python train.py --image_size=48 --horizontal_flip=false --method="simmim" --fused_qkv=false --inner_norm=false --lr=0.0019 --nesterov=true --orthogonalizer="polar_express" --lr_schedule="wsd"
Rows from block 10 of a small masked image model, named by matrix and row number. Rows with one number belong to one neuron. Each number is 128 + 32 x the weight over its row's rms, rounded and kept within 0 to 255. All counts start at 0. Numbers have three digits each.
After each neuron's rows are labels from the 100 images, of 14976, where the neuron reaches its highest value: "strongest on" is what is common among them. Only what is clearly more common there than usual is listed. The data: simulated grey scan slices of phantoms with and without marks.
# fc1: MLP up (model.blocks.10.mlp.fc1.weight, 768x192), inputs 0-95
# fc2: MLP down (model.blocks.10.mlp.fc2.weight, 192x768, transposed), outputs 0-95

fc1.68:105147111143160117175078173129138098120174117141109143147107171118087137079108139099073095138094115164079192073153125176154150087145100115100123091086141174118125080124125101069128121150172094134171131138119168139154111111153106143120109088135178167141200092089160150129163136124079089133
fc2.68:075056131134065117094119133091111118191052139095185070156141087112151132123137108124137139155072124178145076157139131100148103152143141153204140192179118089195095153187137081092104147101106110157152125116128151149157055155149130125112117119165121136156091103116072152151117073117182164088
strongest on: chest

fc1.501:102086103152122103145033141220101122155058063156177116107067139133169081159140105175130123115132093167114162124192079139146123102121141110140116116144129160123089147188137146143145091171156038065110121095151114128109118126095108130150179157149119172122134146109116109117127130129089127129
fc2.501:126149144153084196165157167046183131073108160098077117117149071136128175133132121087114140119161187148106127163103130117108125137111117118158172177112086065111124088079109145140112160123110182147145164119097113094126130137197094087131069129131109100114095171180149111142129082169187128142
strongest on: head

fc1.79:118100227138087125134102167168135153122133145108120140163124194103150161153117122084120124144207065120124088193149167101167120173142112122152103109137138142087127097150173148145136072142165166122122137134136129117148122177115113075144115142171096091174081109143127149108182105141117119063
fc2.79:159132101089151190118124118172039117107118106146112127148110141158104109136105180144125142119112111091165160101128131097136103140161095165114135127104099086137103130093122165113082195064154134108076110131101145148092146081197151132189213092113168161147149120135088138166095135134145097128
strongest on: streaks

fc1.642:130128105133136104093127096195110187107142109136166097194082148132168138096194170145199104092052113089148138177193181098200152104111162102104061150173161208163131109115104124096139130161142133098118115124099107158111083196117103114121129103129171100070105109186143050139093132146172141152
fc2.642:157124132128121055187142173048102114154145134201160164095176140135140118140130130176088153102134142081212114069056122135073075125145123119112168097079144079115124111166105132114112141120111180150103163154160151151155188083118122118145112131135079114137098125098130217113140087103093134126
strongest on: limb

fc1.318:133017127102132131118189151193173140158126097056149128160136156164140113076063124158109196129141101128175091129119135106110090072102153088149161133113131093100167158115115121118107182086178131128078125164121065189133124156089161120122105134136194191165099111139159162099100138143117090149
fc2.318:179124135162105120072109117108094144089073175170077118081127113058157146178134127130183077162129173158125163137114146110079086149105160154112160125145054109132109125099146137111113103079075124111153153084119100120097092127145146171178114109127124171142164085139126130161147091174128119165
strongest on: chest

fc1.246:136112086152166125123133168134111058162163147140121143118172159086149163147143133153080093114167117159159127084112105082190110110118070151179138107130152145159061141106091110169063154176153176137194158186116105109175100087135110173150113186076146116142138149158165133157091126141158190115
fc2.246:106123156108087163135131131159149127121121121131139133117109080144084154108113139169154190115133174140107148199161085131118142116153159065038120111101081087106184127145166090086132083120086131085084105085169147094105124183146127154173097050149058090066154123130151093133142101119127087123
strongest on: head; side: right half

fc1.379:156118157089137077177140084149138154162118115099116108085163185093122133107100083151106088109151100200161197065106100113137079113180089127123077204179166169144108095152123068144151119124141173040125158173124138074069107164143101129084135206144093137105145120077124192166123111109157110203
fc2.379:133150088099145166090127134114126106076117146082128177180095116128149077135087094093166164152123098122111151211182178109167196132152131144103175119156133109067097157100128115100180136148121146137194078125087159107078186143110165136122097184145107097149065120149152111130138195111081134162
strongest on: streaks

fc1.422:099099139164124083109108133115106151150139128099125103201127112134060091095093148103175122133096143171138179125108140179167151189090173156136086126187119132112093181161140128158110156089099157162133142124084139114136181097120092143125091152130119113108118173155131163125092168233109122111
fc2.422:118154087118089159151112111195130104091115167145088174083128150132073108196118099082130112160109062083128086115165134129094060156130103056157088070170087141053086131089065105140135077130150142123103121133106073121155096143220133122129179106055160148132146149103137094163126124189118107136
strongest on: limb

fc1.624:176159112196102142130139140154086163180188097134153134108133092116191127105172123153115155138067097121149160144173124180091111141037115167170131096120172107103074115140157091135157147136140136143140127099149132140145163084125127193090087157090139081056127102108115143172109144145100134047
fc2.624:077113130123136149117107170149155112127088163113084158151133178138115122200086143082107152096142155105135097126118099065141175150210161125089120138178109134097092123108079107124128098155108125158178117103087145151120142150105144120176150176122057115184158131074134098121093159128169089168
strongest on: belly

fc1.2:103111165114094118141155151162209131122152071053157105164118141098109132114088155149145179096146145174141177164125189054125154103139081077138098115067140151127096152133185135116115055154063122120150153140117186083120095131155142167129120182136109140105119134115130150091160151122117153126
fc2.2:154154066082118119102088115161123097142109155120143108101118150135182154157098069160145192131106157172118105080123121092182131135137154109114118148231119133089154094136119099088156126123194119108087159108123119190188209179126130129205084094110168110117101149101126084096085089145108183126
strongest on: streaks

fc1.763:104105114180099203161177140120124162110144126094178112088107156185182086102147100118130192127174088106163042118173083076137107152077100138135157133120102149154119128099112151154193133069142149118127102168111087119107160111078155134109108105141110139116178113098104133196158107152152116076
fc2.763:111180131113167093138111157090084083130090145137127164135144161134115147117142179160184112145155207141088146113134108146094156100151172120124097147104144103104169160149152120075116156135126174141140183161165169158155099111217093100099180167112101041112142143109156094134076142121136122147
strongest on: head

fc1.398:160121159109162109133098115109178158079104117108093142168112117102146134100130162150140126170148078091147127174146154091094112151051124156130151160057097097140088204139129155168117105110108104128141111128125131122128101109102087113124090133161113187110101074204114094141140141170187131119
fc2.398:169075129141092171130078059094078111158146158123150111193130160146100090118142107093133146106107137179146128094120103135164097086185108138145110130180168129114137072128078089121145138138134152105140156115125102068211134112143123145113153150097169108151148115093187110139148113144070120136
strongest on: noisy; belly

fc1.104:151117064136146109118104117122104136098151128125084111065125134110175156119160096078121064113132077131118107127149092139123134113131156075132105153147085086106140158152121091168115120071163090139123156144145106160132115157063148051084133139123078165100163110160142193169147147129153122074
fc2.104:116130173116168147162131131121166109104158118121146092173126133139076062094128152124135140094153163174107156115108149132178122115164176135142194151095126167151057142130158167124178099152138105153181065136062164141118112097157053132164117103118145110112073120178089140115131079084096086178
strongest on: streaks; belly

fc1.290:163087085094142113126155169118145148145085084170101133148160140156174177095081042082169113109157086150113170157131141095201134125157114125165137174165101134130150175146144126096122127109123160113099128129122111138070149105122095157153096126149113082162137156102153135141171099112070099164
fc2.290:091122154098143171110096129088092124094118176112092133171146122168110145151145165070055112146157130135172084116137103050096119124124085177078079100079142126135093106150122185106122144118133055133162078144164107125201226125142132160167135108108110094093136146145112134131113100187137162122
strongest on: head

fc1.299:106158129104168144111071067204134154089098118089088111130196152171102081142117112133168138093138112191104132124188143057141147134178111122166123136165153158115109169178090148145193069107178168124116110095105165178129133172122096153094103063078087129111209156154126087171063119136156126148
fc2.299:192119094136102122175090139131128077124142172131146106188079087079151111133101143149115150199161121115152080074100136134137106114120139116124182160105097110196133086068167155126126217117126106091144114182122128075182119055079083118206160202155133077127094126154106176073137094122098127139
strongest on: noisy; head

fc1.155:154110112100169159180127102182153123118131166125119164185151146092127109091103183126140116115109093139102111180155124044070135116130129129133179097162083131136136136073084081161125103116100099064128137140087108157123105089090187172102083072172070091167116158200161109153139081107127148166
fc2.155:128104121132090111061082100077095084098152127160117104087096081175147166170121084102143121146154136160122155055082149206083067077143157168165101111124121121182168131135149145123128151149130149167181105109184145056140136139154127074156178157027150130148162164086106104132117076095097138126
strongest on: streaks

fc1.338:080104115179157137101149108119115162146089127121127167086163116210131118129125142175148099067180133107117103119161102108116144158117134120103090095083192080112158092095148124106136153171127090149079066141130163112079092130158167164110126183144155147141134143132136134072195061128133155135
fc2.338:145157172095114104139111095151171146128141119116119109184122091089153132156148139069120147182074122134164139149145138148153155062175120146136170181148142183152161152150099128134129091089106153087147159096134117165144193094080095096140142052112075135141109110134142135174111193170180118081
strongest on: belly

fc1.266:144123122119188092156138085157120162156175106140140141163141187134143118122187165101153089111140103121103128081110105118121187084143118116147172125090120202131124154090101176054107103122195135164124170108103142083177116122141135126123127121099159074120117149116129101107139142182180133158
fc2.266:136186178120039092097092121093065096083138146133130099129153082149070147220066155144143161148116105187136120113129158137142037166187132134123127121146114119152179090140136085106146161167081129148160055146143174148157106170177118126150115132177112131134119170093090099115128117179105101120
strongest on: streaks; noisy

fc1.314:186124135159129112118157137101118169099091126116112125107148126182098085151128131134172170136114139177139090156204123142107142148144145053123108143109081156089206075164044122137181137128096131099111151124135111109154116080201091158144137077154138123186099152147103160126115170065125167120
fc2.314:149148067180111139105171097151126149124101130101163141116132098156070092123128128136164072147148150063122134083127122116160158118112194131109124094134128105109094071088151120062066152115179135068108103138155138220117134084118175118160107116159125145110108136108140080174140052132133138139
strongest on: chest

fc1.122:152127096139129150174160162182107118141089124144106071106094133061089093168114122109081135141108131199142141116149074144183151103061089146093124085101192128096166166164086125155087142172162147126099190108162117082102147128079064093098150124110165148138129082101179148137176142145097136141
fc2.122:101160083082108190112144129123194119102144170124140131095121087150145118144129132164145188115137074151131167113154173070163135091118151124131075133129105147099096099092100111173130171170066132117136128121141099073105094184186090142139160093168131123166150171118125149116178081152108108125
strongest on: head

fc1.724:103173165070154076196156124152167148166150113095141147142116126123151143125174176113136052155146122115118125185118098171045182096113091142130107114125089149123120161110122115172195146153142134138150163089084151126143074154126139166157138157141076139136113112150073112073093112130114158137
fc2.724:182125061163043137058135136129136093072093154146131100140147123116113117141134041127137199082087135077112145139131176122153129111133150138124152128158127101098108128145137145139119139091064126097183074128181097137140177087120078143076118109145105128105090168099194147197170139173102166156
strongest on: streaks

fc1.587:176094169111104095108124099126098189103141087144144127173160118164175151124161147043151087114117113144137122122115113116141116175164205109150068117132120137111115153128115190165165146108181140169139169124137089136143173083135092087087161185185173077131145130132155157143111112095157080119
fc2.587:124121084128110160155150085126087156203120140128132144107111057175120106156129130157102093099137131171109153143180071150204103116189104146134135093110104140110152130091152096082119111147074111076129105115125185098101179128134182104150129120104132140178137099107076124064104149111121150153
strongest on: noisy; streaks

fc1.458:173119141174174112101167124106102092113122144149123188218086143157132131144155154176134096165079134123093104149125128138083125115102093165137151181089145138158171131124114119110138150126147179114105187111109158159139132164174139121146101118142104094128111076115116090075170134116130147150
fc2.458:130107172094117102103124143104100152101123137104115117192203058135126114133098073111125117082196156193158147108111173130144119153149156095156120104170085124148116150090095097078131151120122130140098110102209134129172100121073096184141097085146162130108164164139140070135146151157141099172
strongest on: noisy

fc1.228:138136123193131184109130088107169142126160090112181164149087144122142127115114118166072147127125112191140097107082119168119129095157148147111103076123156164152117055172128056120154109103118097127102154173122134145113143130180119142135128129078151112091151141121110109100134136113101157059
fc2.228:120113093118131110145111097050096104151116114141077064154163119128169142141133117117116083152154198115145135133151170158086132152124128163133100142123096119054097133092133121101132126173121116070132100158181132117182111173144154085126173130161098140175194055198111147197134110152077171167
strongest on: streaks

fc1.427:137087128138144112147116147159133107142133107119132079101057160143131135153098151156150077109109123216130132135156159140152158052203160096178116105084096125180150165074169112128135136110082137151171107151141141106143076148114154091113120094201089103179120167111078133102147122137132135171
fc2.427:093150092116129125105169103142138114146163144152113149178115093125168128126157142089116212147145157080147120160090064166131109157135071129105135134164165102098077141193094099116137133135150148211081122147144092118108114114117083147126218115106121166129150182098164120135130117082117105095
strongest on: head

fc1.634:144147119136127183072143131119137154069099188126090187146128160099124153048167092130202137138138139151134211095140100145123116108110192110152045159191126081115123100118131124134166061097155141076119138080115117142109146116098168062165118080112195125146104165093118109153145135109126145178
fc2.634:110078133112135115193050110153133117169164077145104137096135153124152109144091158155128068104209119126158022163134099112089120155117083136085178100114115096152113153148093101108145132149084085078188148143117119109135108126152127206138110171132059151099140111102145122089159144200116153168
strongest on: low contrast; noisy

fc1.205:162086107070084122079073125107085106112080122138147128168137105130128146125122127128109146132131174135129115072190097135201140171123144133135183216120099112090136123110143144100170097126113075197103091168179080129039125085135099125122109123110176164116100110182152137076116169156193078133
fc2.205:102132127210185141141126153118168171155163144187129157139103123111143116110085142208095132122108078090166157128067139132068145103184109063101093100163127158173111138152101159158123112146121172135108127076128186131222139182143120148078173146179127150125115124077120103121163083188063191145
strongest on: limb; low contrast

fc1.449:097157133077116157081144133084154134145053154153153149168164134124119153142119085086162120089142156137158129097128164113106115100044156124141134116168142116119149111108114132131132103070086152104109060136139152113154091146150118129110177140039068139108124100102119087107182103158126099120
fc2.449:126085114136126106182170103139117135113124197130151139111107120167177142150117175118157139152158099100148094126095123145136144162143062118151121175093112078139098145159149173136072086133215117120138126163114104159141093092127141163134140075188152123088081176155119118092125126170114145166
strongest on: dark spot; low contrast

fc1.381:126125182140137126072102122148097137143124158149129125111128123036094143098145148151069145059101154116146075079164102142115180176156120128128091123132164123096135115093103151179108164108126132098130164082108139133071144121160097107163075123122162051119149140086121113101150166181185141152
fc2.381:168136144130139118091080138150120140133120143150106103136161119094109155134133140153129177135149146030084148110086085137122100143073069156130095078126191125130177137133173160133147161174148095123145108090077086153125082165165096165163196133107102098118151201149113118161079064160167108073
strongest on: limb

fc1.354:090129141151102141153112124145151140110107089121133132051243105136117126127099154135149157151139160142113128074255109134064136152131076144130146101132133183167090089108166166114099131137107217111128102119082133135149141157130071139102155071106127125027134156171130181122163167089118160140
fc2.354:115132174124180092111067133132106174090092135074121163164086141133131122147146160192104173089178059134137126114089147108166137062122182147162154140111139068125136168177165094139143110076125085157139129122180142121127112070137176118159129160162182140140130097099153092140134108153126135137
strongest on: limb

fc1.513:112153134121149194179154111108050119130152099148145161115158100173138206087183117106085125120142094130152121184167126172124165130136111121096105105126119145074092091064102111165115104149087130123117166107090218085140074179100101173148145072054119157124157120085104122105119109170130156163
fc2.513:167090105131121095079122197144166093145082169135117078132079142120137057166143105122206078099121166169093108094093179094149105125082147087113141173149143126130160186133189185057111114141070117108119135133184061177094108145169109140059127165176179068124121168127176122091167111139137159161
strongest on: limb

fc1.294:123188172146156145170106090083110131157118190146136123117063149129090130088180121110122132099123164036141151166062081140093086096168137118095090186105108117119116132138155143115114116177117052155109176145150085108160135125101165086083137143102131149133160135077152121168106135196094163177
fc2.294:130142080119148117110137168135077126170105076119117112103157158130086114120140138164109156145122133142124149091115098131197169157101101131080186064105217159143138088143055108182119125090117168161118073159122096120126130139125170176106150178147097174158098182174148075133082115139173158142
strongest on: belly

fc1.766:143104112107112132163173106131097138127167138160147137081077179201136118086168135080147129108105079170081123148139090110073143158110152098196204110076119140124130165081117119113159153093143115171147139143145074127173144160133128131127109168125125098095134109060117148166125128097093180119
fc2.766:130154087118137120103128119107185151116123164075102128176189125119067111160132148214073141136152184083118109100096180123175107135107155098081087154186087112150081115194099106142073197138135112045158098090154142130106145170117116147131147161116132104153197163120152092104127174185133107101
strongest on: head

fc1.309:118090145078122127077089100195123105136159122148146170144095146125169183085149113080154109182147115167123132124158100122158166107148122143120144158121136187056162080115104141196122138150143162130146154061118095098144152158142128075066168084112198111149089161180145188137096141096150079109
fc2.309:117156088179090092152167161112099133166082140117090104149139088157051069151138211125122125089146097136151109110111102141175140141164108143163135131065117080119123157123095108049160107116095125133112119103076170176040123115152103146200161158149132097086172134127045082133120124135110171183
strongest on: streaks

fc1.506:163103074066133110130212094099106083180107121116152182153128140156124142066145101132128100158141085150149081142114143157117153125090116078103107128183108076123096170157157160116141101108097106177105215103127068105139114161073143109100086143128138185080123141113144160110123173129150128105
fc2.506:117073106182111095143067175122129131077136144121175082134198215095228087145115120135147127148115148140114199089119116164074084095142148157195140070149113137132179124142126109098151099166124161077164114151098169167077109180204133152157142132151135085179183117117111105130054118157171117133
strongest on: limb

fc1.606:195165070069136075136152147118102147156135110155140081046154113175132087137115119175081167111139141096129111131158195179095149100125128126146144181133111113083127152166152188138174141070140054124173140145126148115157114141078127139112129124127169152101171159112148122183077151155174106096
fc2.606:142093147163125137152161104149156117155084098222181108135166088078121177111165116170110127086120083102080118080099167095158104053146101145106130128175105098177177057088089106173070101119158083155083126173155119117149118112062147141088132152137105177134202098063166082059104127102146086067
strongest on: chest

fc1.4:123105130174195099135109064157184172139135146133150187181091163116142103153144165117084079154160173108112154175121098143116150126164105111147127111169128088096158148121099157136069109155090104126143145112084130163152157131107081102134113124150127123103098119217138129100132145134118105179
fc2.4:117109127088142130154106117126139100138088166138137035150155128138140120090102087166129229093090074101134144129114167141170129116084135193145157132093134118124094124169138079151136106087154123094101135153124147133143107177134180137125131143128102136108125146074172090129105119141126174117
strongest on: head

fc1.708:080114109156105124159078160101144191132146160181141108122171107108072080109101129065151142092193121131190099109125129140133165150155093114145119127162106132116121156127090146114179154169106091144151137120141133095130014112109169182107206131124173089170139151109079145128131118148110180140
fc2.708:137116091133143118143137118204167118114120110110118154186136161105156193046109117089162106086160117143164155160145126112133158132114159119139151088180076159176101136126113157173115170079129085155118144066131102152158085081077135174154105112136115182137094142178131063131132110156130104126
strongest on: streaks; limb

fc1.488:134121146097148129118191105158075091158118076104108086102072174174109101118114129151149130109076142096111146177176101145115088156053079164157112138104098109126079165135093161139130154152118172075116139185189127148100173086110109130092130089116139111087150181105156180096090129128093136124
fc2.488:084175144078084170152101169169133113163084175184059107159103128102122145094158142041066160128163131126177034151107172147106145183160091147073133147128123111110115108085138080148087122158151151198145105078073130092162067196108114147139089155098137126200104136155135150141125131102094108086
strongest on: head; noisy

fc1.497:106088159102102118109078123203204115069114158118180122151097090058147113083160133062072137122079125100136087129152108145154118119162121118117127159111099181144124141154104134144167185105174106147116112167180113089054080116146102074171167114147142165148148112113092206137165074140066174115
fc2.497:096141126122108087159142128097057093180098079146117082162165115139108143150130101171129097094134079161082083128118171159172143168161091157176131135115125110092157081094183119144197093146101127168148103090112138151151137128078170188147147105153104082145092123086126062121082105115133163192
strongest on: head

fc1.687:146106085170110168142121087100148108150152149120151131155157124123117172048119147063132153060128104116124129138050149138105165106139098136114114101139167151106126115158120104168133059142063146159079093143196146084105089158148127118147055120129160131096118137066149124055149186118130111137
fc2.687:134078149148120078136129156148118158086166101092169123122160091091124092179100116141169144145119167160120114136184085127131147125156112132192148114106115164132179193094177166091128136165150172089131062184114102118160171149116070132139123129187090144146177136141105150161158132171105129109
strongest on: limb

fc1.241:062126132134149071195124105117127158107094152194076088107111166118104123126086106149096171107135113185097155164180146178087093175088146114113167144165134119113104167137131152134146087065146130122155116135126181149133117128135121118095098110170168063113141200136129077163159060144148130082
fc2.241:221116118128159148091202140135132172164079078107139099090148089122141137118148131058192078098104130099090175115089154143104141115107070124141112097162049104105159095142079106170124172163118096127123164116173092146148176129083129149157127161159042139156095074129112167044134189126111153145
strongest on: chest

fc1.82:169111089127149089117142097168115159165071188140144109188138149125060101089112101135129086120104140101084185130147128140163122114134127103137132075150180108182110127105105161115116163123090161136141160128144128109134161164176151190089113129146145168108111159151101113097158188105107119094
fc2.82:112157139148127170115163111105126135137171071134135173111112108126212095105161101130147166144189116115145094034122108114053103138078077128094132118103128098139098143175144148153151089156165111136108082126151117116174134131072129120118124082085096162162181092121127191186081155161132144136
strongest on: belly

fc1.568:115152141140106096147196141121112157154160135108164121154124148109083106082078144145120160161089144103123119144170090094077099086111171089175052197171122184190150146122084164113091119130123121133170149099130112090138105111148086176106171085146132174142084124115135208128181126074160149086
fc2.568:145128069184114125128091125176163136133161102131123124115144107137166079152130098097131151126109122134150136125046179144146063185118190111105186114109195108088152097136147140146061086125136122139077118121162127246115151122157095050117114103160166121116101072137210099170121103101086095161
strongest on: chest

fc1.717:132170124158128151096137135160118139082089117127115160192141150113116166080101140145149128141158140200107108083141109122084167153145106158120107111081138163159110111128217155165113153166149103129154064134142167080159128106141165120068132158140102133086104102131168093126054149175102102070
fc2.717:104068115113115117211138102102149155165168109105132104060116132128144073146132095135103127126140133088159165168121143135177116084108173111108169155183103063104143166141044121105148114093126176120114205139106093149079094151134086130206120105103115119159149140120095157149229108093151140177
strongest on: noisy; low contrast

fc1.160:085097068136142129130150115135109148120138077156090095132180092162127156079171185125143085092141185136107133061148149153126128181151141158117142149092197158134089142108076134090162200160135151100096099066097113110081081107122141150128127134072085075139154064101093158128131137130160118154
fc2.160:191148185101097126103092150135132137081092126159170099139065108095153102138145073143146201117135127116149114152115146059163144079086119068105133110114094137081128131179144117122112115140127116157169206198138142087209132180193108094091117112141141133151178147173170109109153104085122167078
strongest on: noisy; streaks

fc1.179:108094138183167163120086178154099127157144153136088172081190124077117076148127108108125106146178109143158159105124090170070113118164132111121130112169123105103140144149109085100186094131177153134153090104206119119120097111110158164090196167166134098118192092110100103124136160129081129136
fc2.179:137137085090084074146143096113237110105085150117099139203131153131126158114156123083150152126092165090072126196144184147154158124141101182179183130099132164115083168139106171107102128063129084135093135114119167130153084105127096157170149113117163154105061143171202124148168060175126108122
strongest on: belly

fc1.128:105132111155112141076100131116130098101078154133191148141102150091118144131082158143166130119089174114125105094125134147137143117115140182146098095132107141182112111137101160089190162171107170214087128116163113099079068121124166143127112142144146141122094141191085081125169167120126123098
fc2.128:146133191126157139180117097156124172151157095189085132110158103133150097176103122134108152162104113126150160151100134116152137113137121021099125165166131080110126145123091102150077173072163104137126081119095162181162130148113136140068118142107144130145123076111179153107070106188117116129
strongest on: limb

fc1.641:176134148157113152147157144075093109135142138135136142113154126100128139120071136063181142147092197153120105151063130124137057151133185136167146177218092128118116102168134080111141159103193083079105141026093115091144144126080094055161107182138081128115093156094120132145126105156118113117
fc2.641:114133134096145186131180165164156149144119158150065162083093154141109116099141143179096152099211090129159106111153082118141176115091064086086141083067097141169117197119120147146122148138051173171126109171119125148123079135168156169135151095101148149127176078149135147063105127122128192147
strongest on: low contrast

fc1.542:129177126143074127094108142129157120058122150101190209129142194081111169094125073189138145097122149179101116144114125150122106066175118102086115113104090189120150138108103115117178129139162140118139151133083191148117134100117121145101116118116129109135143051110093107112185109138130137084
fc2.542:118099114119176117116157151108125113215190089123098086139141072137168053176109153101121079185124136082171112103159158151127193171109137182141131151124085082119134154177157133089112104206105093160169120104158094115145153134150167175170131149165167144142120172169176141137131137133063102138
strongest on: noisy; low contrast

fc1.753:132114142113168117056145103129125100099168133123119136173146142144134081117126184109129113158066139154152101121070074139164178148131093086180120106113121157148123147098137164156101112142182089088142087099105142122059135099093179203124165092193145059069123196143147153150149159096101162165
fc2.753:106113150132115124121134079119089134218190106120152140123145147123111135141180187179196048116108155099081159145159132130106137098148192109152151133131147136101165081125097094104147172175154150139123170112128114128131164099134125063111125155137168116119166131158127122100105129144112111109
strongest on: head

fc1.344:122106155146114157156113120127150118215119112052123128137119147105090146081142156099130087094183108169133102172092163117157130156090116115124136101121126124146145161111122120100133154112183103073147163085083136130124099129117122088106149140115114134157133139163153124110161132142181103103
fc2.344:129179107103160094118139175134083144085150117148126091097083152133121091147120115082091096119126108132128109101148126177068117066072100137123104171158077152110172111141119128159152082158078105119156116176186133196091183103160102156125088138183185102146150104134110114155090120105093111150
strongest on: belly

fc1.655:074149163130136071160107105140148139152149171090152086137144164115141136122116119114112094072090110124114140097152073115105148186098088112133055135096070158099104110137096148164154148158080146095151145075122124077148182078099118143124109152127075151141146118076096108134130174143159131148
fc2.655:142099105159124140111225076107123117086100090147088181192172138103090165109129196114129178119197178070122135129106119112122105155103139194111175138147149112114095122155115150158090178056184127141130135164091115110136106124166107148086168095152177104094101142181129139073134101107126127119
strongest on: side: left half; belly